{"model": "self-supervised audio encoder (BEST-RQ)", "dataset": "tunes sung on syllables by a formant synthesiser", "input": "log_mel", "codebook_size": 1024, "mask_prob": 0.08, "mlp_ratio": 2, "residual_init": "zero_last", "nesterov": true, "orthogonalizer": "newton_schulz_5", "max_grad_norm": 1.0, "ema_decay": 0.99, "max_steps": 8200, "warmup_steps": 160, "weight_decay": 0.09, "adamw_weight_decay_other_params": 0}
Rows from block 5 of a small self-supervised audio encoder (BEST-RQ), named by matrix and row number. Rows with one number within an expert belong to one neuron, the router's apart. Each number is 500 + 40 x the weight over its row's rms, rounded and kept within 0 to 999. All counts start at 0. Numbers have three digits each. After the name is the row's rms in percent of the matrix's.
After each expert's rows are labels from the 100 clips, of 14848, where the router gives the expert most weight on average: "responds to" is what is common among them. Only what is clearly more common there than usual is listed. The data: tunes sung on syllables by a formant synthesiser.
# router: router (model.blocks.5.mlp.router.weight, 8x192, trained with AdamW), inputs 0-191
# up: expert up (model.blocks.5.mlp.up, 8x96x192), inputs 0-191
# down: expert down (model.blocks.5.mlp.down, 8x192x96, transposed), outputs 0-191

# expert 7
router.7 095:455575519546524493521558460550466469473441527541437476525564544485475502531492472518455481570479463459503594503440546554484458494484527482515520523523489449509581521515494505484512493501555488517487542499522494521518401438514545503536515525490418423470595458529558483546465446532462418493541578453554462497493463527587498453513480481464518519510533530477502458452520528488453526440595442485410501568542446550507507533479472537528507525481464591486507478497492462541487493538439460532519539474514562495527469491460433465474525484560482455422470469465583463485558556488512521463
up.3 107:460566499456538531506547517522478532478472491495484499475526486519555540498486484424468516490491549533530471568561413495572434482505426434494508458483502468536458571471499506547520513437448499536503581472494490408501432488525486535527603552505490564534463477503526479500500545529537516458470452502488482501546534507470529528476541573489464468507520371484547435521508547480480524523555483484557469500433499452499494527507549490525452463501483469568534547443481552555504515474609469469501446486499525509533440500480475528539439428389501522467560468522515495477502590457458467566
down.3 103:503423515520478485480554504416559452497431513507518510495519436556427425495540545565447414493561524525467512470450521511517485502486460539462571518504491478462477510497503558515520502426589511484502483581518490516577492480491476517536553482479544528593536464453490473546521498534545490543484536450481481514461517491556422565451544491551531476505534583517532469528465457488489465488445440470571460511458597514503480580457445471518477517496537500564479510507552554499436477522488526542424475437442521512502489463544538461598469461482480454451449496528519448469508459556464518472
responds to: reverberation; vowel: /ɑ/; muffled (low-pass)

# expert 5
router.5 095:540441496429562494454489544450533548470554455497499497531505501557470415442500533550483521563502540523402450486566520560534618568568514495562557521458512460464494469483507615520558513545460512529461490466499560503509493517487422491508537471538504457452485445507482543535577508466511521450531422490432515484485456504457479548520457461456487467486492478488514491498492503512473505489464490482523484538523476470430487460451549514460463441503569593503466521451536515462492530466564472479463492573511500580484534419495562491551523448501450453487497486538539525503485484483588557522
up.0 101:456509471570504475494542543520451461533560559403555493542496483464510494538563519473532522528411511492468544446581557539478520557548458524505473543517449444523538465535516485478504451419477489493459492399483473481528568454444505535544507524505444481455510519497503547444431444523513431448438503503481446560504477539517526444455511488534462481556491556471515472440584445605503455438493518473513503449571471529512515546539451552533469474464433512443543507485519529562497523491505472476531516546493473499539447465443482456550549518556481539529496541489486510535446445542460516563
down.0 097:516478467507475449448509494510528445480462543556471430469518542500474472515539523481475545468510503429514479477507437487569466590498485521552582508472529466450379477564473498534461524502483468552486502539481437463454443518510477458404549506553513520490456431508498487485493551628556528476500448521524487530478542443445503510525574542513514502588459488484485533440507538530456489552473534523500539486546492462532546506465515478430529422513493567513472497474485522469519510500537487480482442577482515584563517497526499537516477402484513499518535601503431497534600532506492533487
responds to: vowel: /e/

# expert 1
router.1 099:515544525419468461516462577482493500475464460480487497501429562503562458529572499476493559490457496548438491411526489532491486498453474450478478544484444460491465498488467492551569428564469517487455571506461491513535492492572562505540488533536557488462485458498568495477415535467479470511483492545466451508461528533462556499557403480491491512584487578528420520496441453467506530463428472520455513487506479477479494511454440506465539448451595505497501555539505513464551485579497440532465534500504558497519597451479512501511539481501478493518538549542598500497541409560505503513
up.0 095:477525510498492556551536539543481493549473420578499420523428524511547503502577478453483501510512468597453487428577404555498436467462474467530457456515491470561498470438480497542524493484468489486527487466563461453530484601456466524516521429482530567483523481444481487507415494506519506559475481556449503507506454456437438492533520467556500533502468475467512465509550487516500476518501489415449504458573473528464500509472498456536474489439532574460537490542525545476483537522535552563437544540516572470510544509500483534493452524412517519461579436486535491533519508537500495594
down.0 089:499497495538511462542482494435523422540537561508537561463512506541538542579494527476536451564584459468534528471437547509459505522482506484535462532460412450430494387410511429509488532560487467509511527569518453496534596469546528541533456608510470486477523565412528462518445452507483545503521502530439462464551586556544491471494542516462516452476469490479485531532481511537471558459508430470535512549505498532535544476493521491461425551500504363522493485513546492471464526494494475489485448491506466422493506467543462505506499466495544499527467511496508543540460520485532468509
responds to: reverberation; thin (high-pass); consonant: /ʃ/; clipping

# expert 3
router.3 099:467557569541494544503470472538543518554543537532521500446511460458470526514478488520529507486535502546589487561495477424502520534508454464503471438519528560518500455509501455497443545449447456495516419466546533478532545541541382509502554459523499508581469578486404497488495514562530570467455555471507505514512489454508488494517513532464492508562538441544478543523555423543536522559534531494503492477511563458498519464554494518501501471497481459514445430535463476481487421487448545514559434465540461428442494590432473512441437494494522469512477434428445480552448541487473516522
up.3 094:496562555476493489498548510488504470520531496451533538481488492461446475532478482537490448486480520461531459469559492455548520483492520493449494411455521539445504560428396516455433542540484593527437605499493548525485495578499455458503445401519487599523497512456445511433552495492502546496527545537496536485472518460482525485430482482503513452503456586447517529535542465535495513514445478521523478470527453524519462502506523498557537545506496448519561529532549410542514519522522497484393549477418496529483576485526467529470492476430519468437550472503502538529472510573475579510
down.3 098:482496559504473448537482449527540508530511509514541505508494509473552435511451476495491423504509529506472501500575533548425463546556506504489385554517506419532458507528484483514575557509417485583498411529520503523511516477544431492454470458544481485478547465524499467471538504504480459464601549530490459491440528545569490527511490545516559450463513520485555499527482481489471422431513383474483556456504503550472470506514528528525445497545563524525432542517504570450491531507518431469506500578484421507522526556524535480468533406451522526510498556445525546559498432506473481494
responds to: vowel: /u/; mains hum

# expert 6
router.6 103:507438489505472486503422521437465449494405507407567484497459465523472541600500552423503523506485449529483543494481474473433443463573439520441430453412534515525529491486499492454532515471497454532533443491470458498556468571507521459519405529528506548533460555468487462463529428455506446468464558518618526500441561488481473501506504464527440546496513526465525527481504501473537520478443497537546498498512513510509534495530537492481440562573470522522547467562475564561539579464509507486450530469508503480513495556553538502524443482474485560491548480535449540505532512532433547504
up.0 105:512586445440554516489510507448460487499491544424464458540520518465480516492593460545502488529511504523329557501477577504464503479521469537539530462555553472571509493518535523512520520500538479517517450414455539531476489469442488485480501502488501536483473521463474508456461524474431480466500500495474457495445530488524553527507517480520400434509521558514519562522532510519527419528498473454551492535504458491413544465494531486588486562450435529515524406514495487507525457512434495470389583514507490512571490534496468501469506502453514558553572506583497468484529503495469516473
down.0 110:482511546506492456544478523588451542435461471495546412478433543491449529527469534513447514502481460465509502510492495470506531539523445505427497482462409422504516497423491502539460551478467524528536498501522512558504493489516436548548529477439530383554581526542527492508473478533549493568485479585489515483454491441523510501503508526495498527439416476499471539370458517564533532478567554464538558490484494511465474521539506485491461503527547529495526468546544540453472515507551544551507485520592449561456509523458479543477558450435517507509570503480453487536519411471442504512
responds to: consonant: none; vowel: /i/; thin (high-pass)

# expert 0
router.0 119:444525492530486488466566474498516491511441490544442449504572481548574456494444501485459556404464545436534495565488560457539432442469501505475571470565411526545501520534550462526443498534542511478487531444501477552466501450470447549492483519461531563530508566472521522554533451494527509505540436521532498532523518522487442481496546488536568493447490455521460450474609611492437478529493473474560546504462479528557503543484507502516527565496445479456506523451495455501464466500486497489553485574549411519521496452535423452519463478527494474478471550492509492407480453467488462464
up.3 092:476429476444474514463483480488506526505523532561516463435562488528519540505444509461517501417484486444483514441514430465458460486449469522518475503489529509515526597514519481490441514523521482532488583542460527471481535562517460487451515488384551502547509553557488448459533483467439469502454579510503501516556574521440529452483498458488489482523500501406540433574500479567509458478505624524514531511496504407479510548578458481476533516584460470469576514501489526518502534491617531464489460489494511550484462557508504529552508493520587479466523470481540484490507499520493511407
down.3 094:474570507581458473484541506552464526533541552531482527508522428464501505511493499510545502480488464543506581481503473527508509446491563465484505509498512501486469367535439498488481502522483494441516510474506533526515500511503493519585479524513459536463442474492476506436509524507536541415482461480507511474548531396468511575460549496530536511497485482454432459483469443527554502521471486503468488515543446557493419457425518502478461530482428475529455583606483464523491538420520514494473552537483504541530468587490543482491626446465512560594558515513426499505515505526422547470
responds to: quiet level; vowel: /ɑ/; rumble

# expert 4
router.4 091:529454436500514552432520492513523480515534502496557518415499530507475577433440428558544443563547469477533479411471462449580507476490518509517491503463472544478488426490509435507394484456533551494464493620548516510441481491490540531513505477492519482454483463527500510493502603472467576543534530492405497481523482549499569505475510519532489488433432465496569573530434428487537475516503526536485526532506532504559513464462515500502573527541539515537508552484490460494484489445528565471462469448422490554515472457511501515521511560492495471514466552504466544519458525543592451495
up.3 094:441483463466538502478472475469506551568533530540548490451462426502422517509440487453567490524505418471574473526618513483447546439513492505573537584492476596474506493559546431581519507608485442455463513495554481447468504526484489526526517535474513481463529499429510545460487521511518486557512475475442533413489446478464434482447509492501533506537462467581438523530507471509497471600487529523532552463529488485492518473551478525538512498541541516455493529496474571504525494519435483563494476524483432510532545525477486559480497470388474486427506477520514526533502476523512486467
down.3 090:454511528527524514522548531490469509477465487495511513511541464475523483493520485447454549493520535482458498465483465466528474477500528492494569502547521468474445525498515412472564500550484421547504475452500553544515492528503452568493485495526586500449511446503398482501523481476488533475508491507487525560595432507473521431473568452571516556517540508447486550531513484409445583567450572553473542517478479494462542452453506469435493444521481470364551468571540507500541500609465507526474609507442533453470502510474517473516495545538496540552494504498511544501531508498422438488
responds to: reverberation; vowel: /e/

# expert 2
router.2 096:506490503534531465502528483561549528492578533475448561561540459515529511450533484563537444465544517488550418563487499526513576543456580530521480496548524505513492560533445531511480492539474519452518510516510460452479515468417545459430498480483460519473533484469537543475460501537451513560444461503472545507591490462500418541446501567466575510506511417522484445556453565558492486555555523460464489419518416527493456535477514497489560467445485387500448446517526500486515468490529552502526544466534447422473509546527540533461492521481510572546492490502460483499462500472422461471
up.0 098:443511549570516500451478523523518461436478459497510548518478555489434480431479482469471559494460482570412507476553503475481489531551524597503565532477478500495580519509490566455586522449430505508496514567478399456535501456497577502523494520504478453497563405472504521560429493512467452467438455515521486477517520493459529505434573490509553489505490502482502571493478501570477487539499544506526522454456437491503453506486553484547490529555556496487525537463494583461533478527512433521518467537501608456477525455513394506480499547463525554479523480507501460430495470508578469519
down.0 106:592466534499479466576436523465520571555467454485573545491445549514530485410481548571489545434477604494500566513531514556514500519526447493551404542525467508495526527483499536487529498470518529411426502487444544527439420441501495401501511512517490512425500527481477536514480441496567487492468497554552478553493507429508441563540487506478508536440539518514523419527500489461466536503441515468554498497506474510491487423502479474521476544497423516476543491508486491527544531510448562483521496521572422499504467501503442519477488466446532458561546535531484550512534583479530466493
responds to: quiet level; deep voice; vowel: /æ/; vowel: /e/